config = dict(
    model='segmentation model',
    translate=0.06,
    encoder_norm='batchnorm',
    encoder_channel_attention='se',
    encoder_stem='deep',
    decoder_norm='batchnorm',
    decoder_widths=[64, 64, 128, 256],
    decoder_blocks_per_level=1,
    init='orthogonal',
    optimizer='adamw',
    beta1=0.8,
    lr_schedule='step',
    warmup_steps=1340,
    weight_decay=0.2,
)
Rows from block 5 of the encoder of a small segmentation model, named by matrix and row number. Rows with one number belong to one channel. Each number is 128 + 24 x the weight over its row's rms, rounded and kept within 0 to 255. All counts start at 0. Numbers have three digits each.
After each channel's rows are labels from the 100 images, of 14848, where the channel reaches its highest value: "strongest on" is what is common among them; "lies over" is the class under the peak. Only what is clearly more common there than usual is listed. The data: rendered landscapes of hills, water and sky.
# convs0: expand pointwise conv (encoder.blocks.5.convs.0.weight, 288x48x1x1), inputs 0-47
# convs1: depthwise 3x3 conv (encoder.blocks.5.convs.1.weight, 288x1x3x3), a 3x3 kernel
# convs2: project pointwise conv (encoder.blocks.5.convs.2.weight, 48x288x1x1, transposed), outputs 0-47

convs0.275:122112142154143124148135169083114140114160136066140122104138119088100104085110148135117138120118188148114112091129139093110143098126104120112120
convs1.275:144156152122153153154157155
convs2.275:092115114093145119099119102129157104137137154120110128108142124110184116110144173119160138144124111084131177100136135115145127136094171103172142
strongest on: red mesas; snowy peaks
lies over: steep ground

convs0.106:125143148061120166160147148096077132078143113131126123112135127144109114123103088138121135134107119126112117151084118145099165166119119155133152
convs1.106:109081093118097135112120126
convs2.106:083131112121141090158141118167154130118128166147191165116110157121155151119100087148117115114113110101106125159122093116109110152121089122124128
strongest on: water; sun or moon in view
lies over: water

convs0.122:128106132126130086103151142139127112115145107112150176145120152135142148115109135139147091146168082098067169118125153095150088120139129154122106
convs1.122:135121144118193133147129141
convs2.122:132154080093119089133104152131131126102135174134127143117109153138138147124127084158145147147109086084145145157083111117139167128134105159113101
strongest on: snowy peaks
lies over: gentle ground

convs0.265:143122153158131156110125131077146123119113118099110136103129153122136113100161097113155131185082119170098129098156120119106117189124138133117130
convs1.265:150107112117148157081145141
convs2.265:148098119146134142143091112094181118148114120110126131119131166137125133151133109097128170127122137130090074137100177128082088143105123097121111
strongest on: overcast; terraced slopes
lies over: sky

convs0.26:100165109158132136135139117177144118147148110137137125119105097154107142106114182101081103149109142098153104093119109140124083134103098101141109
convs1.26:114130088149174122132130101
convs2.26:180115154141136133081138097159105097097164110097111108119113105146090134146101157157142089151115135161116153125113142174138105133120148107129121
strongest on: water: water; night; sun or moon in view
lies over: water; snow

convs0.144:112115111075149108122116117132092117137121135057113114084144111108113108122113136107090130141114129166135093130136136159083090088115124104143125
convs1.144:148163157107084119142127135
convs2.144:173130120151088100110106095099152147125109120143132122150113146120121049115153112128131080117109079142141106121126137125099120157105150114150114
strongest on: night
lies over: sky

convs0.23:130128121128098112158127127139114072124116150100166134138089095167110159109164134121099125090147164098124111093079137125108141105120098136102111
convs1.23:146154167130171139144108123
convs2.23:113141151114154075085101127105086103144150106125139100164150148156109117146142131129124116160137141110154127123168150133130114099153167152106076
strongest on: night
lies over: water

convs0.50:140153102150121141107065148099117124136151146125107101129118132116124135156113119191139115092076087128105091134118168128144122137114099106130157
convs1.50:131129126129091140131188126
convs2.50:134132113145158103131156129104111125113129099097092135158103136125155173146169153166155109133164072125132134133110142126134140117191110154139151
strongest on: purple alien crags; night
lies over: steep ground

convs0.165:124095148111121112092136152074137140095144106094111129104130127081142065135135076142128135145108135134123089168127122134111135130166092131137126
convs1.165:089089113103144113101126139
convs2.165:124127120126166106137121135145136150109176152181143145166107162152124141110136108177121132119125114143105132186142115131083119112166092125105149
strongest on: clouds; night
lies over: sky

convs0.13:149113149102112117162163097106121153151110143092191121148154169122121122124119114113107100139164119083116125096156161110125132146129150151143089
convs1.13:127153135129161097130167158
convs2.13:117138132125146124114128127098130116144076114103135144152122122123121126118144162147097085160149101086119128150139153076184071132143092115147126
strongest on: red mesas
lies over: steep ground

convs0.114:127136114140160181118131138110126129159103110081124117083150134178156112146071155175126131126111162108122125124136113135126157117116087141155113
convs1.114:123113114124102138133190133
convs2.114:124142162105145147123127111125143146077111109170093142146140127110127138095155143131200114126161080139134130144111126140132151124156122138188133
strongest on: purple alien crags
lies over: steep ground

convs0.139:125100107167156089135139126106156160135091160140097153095137130110138107114145086103084100080142138128139133103172143118095106114102133124128115
convs1.139:144095117135138161144103088
convs2.139:115120119154178134156104135126171139132046104101144127125122132111141132094123129113161133082119122137115097112132139126139111128104176142082126
strongest on: overcast
lies over: sky

convs0.128:109144086133120136118152131135094105191170134123107125142135121119113192153119138148134150130148143122158081167109144105118111125181140109131132
convs1.128:091113098143097143100147140
convs2.128:181126121125095158092116131099183120100110110135153121089131122135111089106150090140132119143119148139154157106126091136171116095090131145130141
strongest on: red mesas
lies over: water

convs0.47:111113139136105113151116119155105183164134158167111126146159126136121148118083134145157088130164126151106114131120138111124141104109099173113071
convs1.47:123129133094185133112149136
convs2.47:142147097122161126112114143130142124134143138155137081130127117124117136108071103092081119171119119116135139112085131124137080147138122198130148
strongest on: terraced slopes
lies over: gentle ground

convs0.266:118127116159157119106149133137114121112198112118155103122160143137093132114083129162133111144112095183135129104160123153111099135158135128101092
convs1.266:116134139153173172120118115
convs2.266:120104136118146066164127121148094121079174111103129119126150093153115113136151097104119125096152139111117103110145152137130137184150123157151127
strongest on: clouds; night
lies over: sky

convs0.235:141149121133117123071097135128137084146092117159125143185119136134082079136145133100151114131108116115157130121104133161129160143115141178142141
convs1.235:117107080101122115132093114
convs2.235:159136151116125152159102146162139105149166165155113123090161163128146134138098106156096156126155158096106155110123129129169104120108117126166149
strongest on: sun or moon in view
lies over: steep ground

convs0.37:114131129126148148115175123096102157110106098088115084124117114134178131118081140137139150142112179130136123135113067134132125110126147110172120
convs1.37:110123117141089127144179137
convs2.37:154145152097126141121130153167111119128121138127089137160141114070104130120125133128178109155138087141138150090104124161183117142113091123129095
strongest on: purple alien crags
lies over: steep ground

convs0.287:149128171117147105141120097088104144118128129189143164127084122112153103126070107098134129131160131128147134143096120137147117161097127159142152
convs1.287:150152112086111117132104161
convs2.287:120151107095111117180130099151113131126154139149168106075128123119126106127135151117138128138088121152203120123137107152162132115109144091118102
strongest on: water; terraced slopes
lies over: water

convs0.162:147152108147146100107146128121149126147123054147102109098137119117138130116128148149093118127132117163156125112162160136107061103131133147173140
convs1.162:122128124126101118143188150
convs2.162:126120141113155188110180084154113099118129130125111112128126100134095107125103097112143133099134129091116101102198149136126155134151137106130130
strongest on: snowy peaks; sun or moon in view
lies over: steep ground

convs0.7:118190119141153171149110136186107132119104141168118134124074121124133118137129117149103166126143130140113116098108117112141145087118126171117164
convs1.7:147114154090172119119119110
convs2.7:126150148145136135117116161124151099104134143160097150115080086117124099128162178118153164145096102155110117111089143150155154112155102135134102
strongest on: purple alien crags
lies over: steep ground

convs0.154:144149122090129123156067151136128124160170127095128162121171153119140144162126165135111109137165137116100108158101099166101103137130113119144116
convs1.154:120114125149162148107084105
convs2.154:167132107135147117108142098156125173131163112139152165146141137154120143062104127141155110127150118117108149094130125162158099124154175158118124
strongest on: red mesas
lies over: gentle ground

convs0.182:144115117125132129095128120159132081137126149168139158144132131125107133104129147123152099188166090132127127079128099120162095147157160161159119
convs1.182:101109107083125122108107155
convs2.182:123149108124140118122114117139105109138157104164104142113157109161149110138121120156068105073114158128125160138137165133172140128180114137106159
strongest on: sun or moon in view; dark volcanic rock
lies over: sky

convs0.286:109150151084081171152127164129128110144098124134138127106191112140167138151134141130124085123115097133116150141137135151155167137117147123082137
convs1.286:105089098139167109131143133
convs2.286:117148109114132123140131081139109184113078099132140122172118103150108122099138136107146114090140135153088114174130135116105092140166136166134125
strongest on: purple alien crags
lies over: steep ground

convs0.258:105151113122094095121118137121143133113129125080151120135153153170100127164087100168104161148112122123181099134163143143153143111117153159150129
convs1.258:097129108097087125145098128
convs2.258:166090142125119115151130111127152118132152120100102150081109147154154148074110133079143128121138177131167100090119123164102145123116139138141144
strongest on: purple alien crags
lies over: steep ground

convs0.1:136134105099127137145120087129126087134154142086049109112101122114157134161124123106120127145166133120151129159134156162090107139137158106149115
convs1.1:144145138155133134087093098
convs2.1:130166083140147125123121127117127164143158135128147115168156123088153179127075091128140110142105147173134096125133153151144122167137125160115119
strongest on: sun or moon in view; sunset
lies over: sky

convs0.270:117113113133123127149171150162120129119127178118109098135096143099102156124125112135135128134136147163116092166142102092152123136191124166167155
convs1.270:119095086156147153133107123
convs2.270:134128152103153097118161139074157147118108160123127179094115116080130097121153148117105132159120114142160129132150103133105150161138132128096173
strongest on: desert dunes
lies over: water

convs0.224:129149140172132098074094157120119094138140102050103153145105132157116105106131114156162123142092133120110126111128100123105146128114131145133114
convs1.224:124152130117095088102106104
convs2.224:139111129159148137112165130114073124085160125153153155135107126129125135141113160125093110182144155138131121160094128166150155128159126168101106
strongest on: red mesas
lies over: steep ground

convs0.51:152139137167155131137096137128126119109168082115109168080123127129139135074147090129141119095142138122134145161106136112102075121144092113134102
convs1.51:145157139159141152169115148
convs2.51:107171118139145144155142118133132152138117166104127100108133111110168153119151137181137155085146103159110163076125112088138164130121123147120152
strongest on: overcast; clouds
lies over: sky

convs0.74:092119177140154138129124112128137102121124155109146138148123127105181110123146113138115192096149196146122137118104109146087164128123130144115122
convs1.74:157132143166103102146158143
convs2.74:113111119128146090080129117158114150107142153128144106167138151097128102148116116153087112145147104087134134173091117120132146140128117141180083
strongest on: terraced slopes
lies over: gentle ground

convs0.126:134122152079138116078159139124158135110123181161104141148102139072121143108151117092151127142184119105142120127153128097116113117148141133125146
convs1.126:122122131118111108146183159
convs2.126:151162157140092140159122138107177128112107118128122108149141154140149170119122099180108137168129137133083110153158152157132122178131131153122147
strongest on: snowy peaks
lies over: sky

convs0.217:091110135099122080143127153124121169135106146109110108130149130150140156147167145183114137159108159106096102128158147111132141103124120168083111
convs1.217:116115123156119169101118090
convs2.217:174153117153146145106131105148127111125115165148158122127141118124100128148169144108157163095165123134129113104077119121113141144119093186133171
strongest on: purple alien crags
lies over: steep ground

convs0.85:195117122098115126115165132135112152111109136086124090132101118144095159127106118127110120088135098121107120113177104106109127124130091106093093
convs1.85:128116102139078146110159118
convs2.85:122164158143165115185110156136114086153131137174155170126096139131128112110100160122151101132115128142152128136105160166118142114141119084123148
strongest on: purple alien crags
lies over: steep ground

convs0.285:102146132102125127125125116162110114190135170124149110095134158062137118143155108127130156172122128120148157131161112104123138120121124179155115
convs1.285:121126123106061137117130131
convs2.285:118118171122090125146151112126160130150102085092108085131158125144149144167149122108126084098153146132097148115146138126152122101138069128115142
strongest on: water: water; sun or moon in view
lies over: water

convs0.96:114125155123119143088127134134118099130147097093096127097108137126106119123102144142091143101128103177119091112107139161174110159171100139123175
convs1.96:140120146159156115131142178
convs2.96:117112116140108108121069134127136109151124089086096150135144150116131127117111126117116109096088166124140150137173096099103129148103076115157098
strongest on: night; red mesas
lies over: sky

convs0.0:120123120123152135104147141142108127106144150109112114147087150121099169150152121163152126162152139114071131151161145088093087146140110132150081
convs1.0:169143159101102101130115131
convs2.0:175146121086119144112152126110118119110125079091123143091163115086154153117122139152116135103148127099086107076113108113126109127121151150093115
strongest on: overcast; dark volcanic rock
lies over: sky

convs0.24:111116140160121101104117098078118146122130128139069099103111142093161144130098129127086125128084140151112144127109133133115063109123115105148107
convs1.24:139174144160154152145126120
convs2.24:135088116103157127145095055118101173128125126124152135121132178119147156171104119130108135122170147111144118096146125125114154130101100142129151
strongest on: sunset; sun or moon in view
lies over: sky

convs0.18:116161138107098140088095111138137142093114150144120153193155127138162165136139147067125142153130125142093143131126137123148149108103088106142133
convs1.18:141136106163130074118138116
convs2.18:134111145135161118095145142148094150066138111118132157153088117103122094089142132124138128153129124158124119133140114113066113133179095150110131
strongest on: purple alien crags; night
lies over: steep ground

convs0.30:108124132173101130149111121110169126105147110135131125117100133115127127127188137114144059150119150156114121105130102127120160108097121195134118
convs1.30:140135148158167121108160155
convs2.30:085114101115137103142112132139132170111113115118155093100126134112182125127132177079107129139141201133127099116134132152163120152125116144128125
strongest on: sun or moon in view; sunset
lies over: sky

convs0.70:144152182139125126131114109102113138108155122093123184125175129160153088120110135156143103161143079150132124145142105142156135087115133101126135
convs1.70:132133133134196145128120135
convs2.70:130146175127107116160081117120142108138116120152136163138156120102165102165171100115134140108170122163113098169150118158147119135138151142129167
strongest on: purple alien crags
lies over: steep ground

convs0.117:134156113139163143148105119148139177168141159114161140121104141133122158172152160100095107099116137118112105131129057102125108113122103114112128
convs1.117:144160122098078133136148124
convs2.117:098119127136152175136132100198131124102113159152161143110147134109142130085134107131136095165123142118135115141181161134154104149157143137103131
strongest on: red mesas; night
lies over: steep ground

convs0.103:123122115116130119117130100090100074167151149137139129144111106121108125133131129149133093123099099117132124137107131175089068163141149148088168
convs1.103:145142170137149133150138170
convs2.103:143135130138151131165155111112113119156138121080093113114164133120101164110095151115119159105132134153141083175130130078112102164129117099137096
strongest on: sunset; sun or moon in view
lies over: sky

convs0.98:153132140146177136114155143141130166097106145172160134110132149182129149136125131145121096135131134075153123149121109093163109165152122130091148
convs1.98:164130139127171169136138135
convs2.98:122098147108103128095178113138130161130116157168165103171136118087127116138111125105126143174123126103111082141095100120095137153115117153111145
strongest on: sun or moon in view
lies over: water

convs0.273:161160159143151148176120120151132118144120135120130161140113138152092145113114128165122140101162097175099141113119163158140105112084124083147107
convs1.273:127161145134079096119131114
convs2.273:110116126171126098088145164138128132136159087125152110131180118072128129154140150104122115138157123111162132093094097128106160117097142133138159
strongest on: red mesas
lies over: steep ground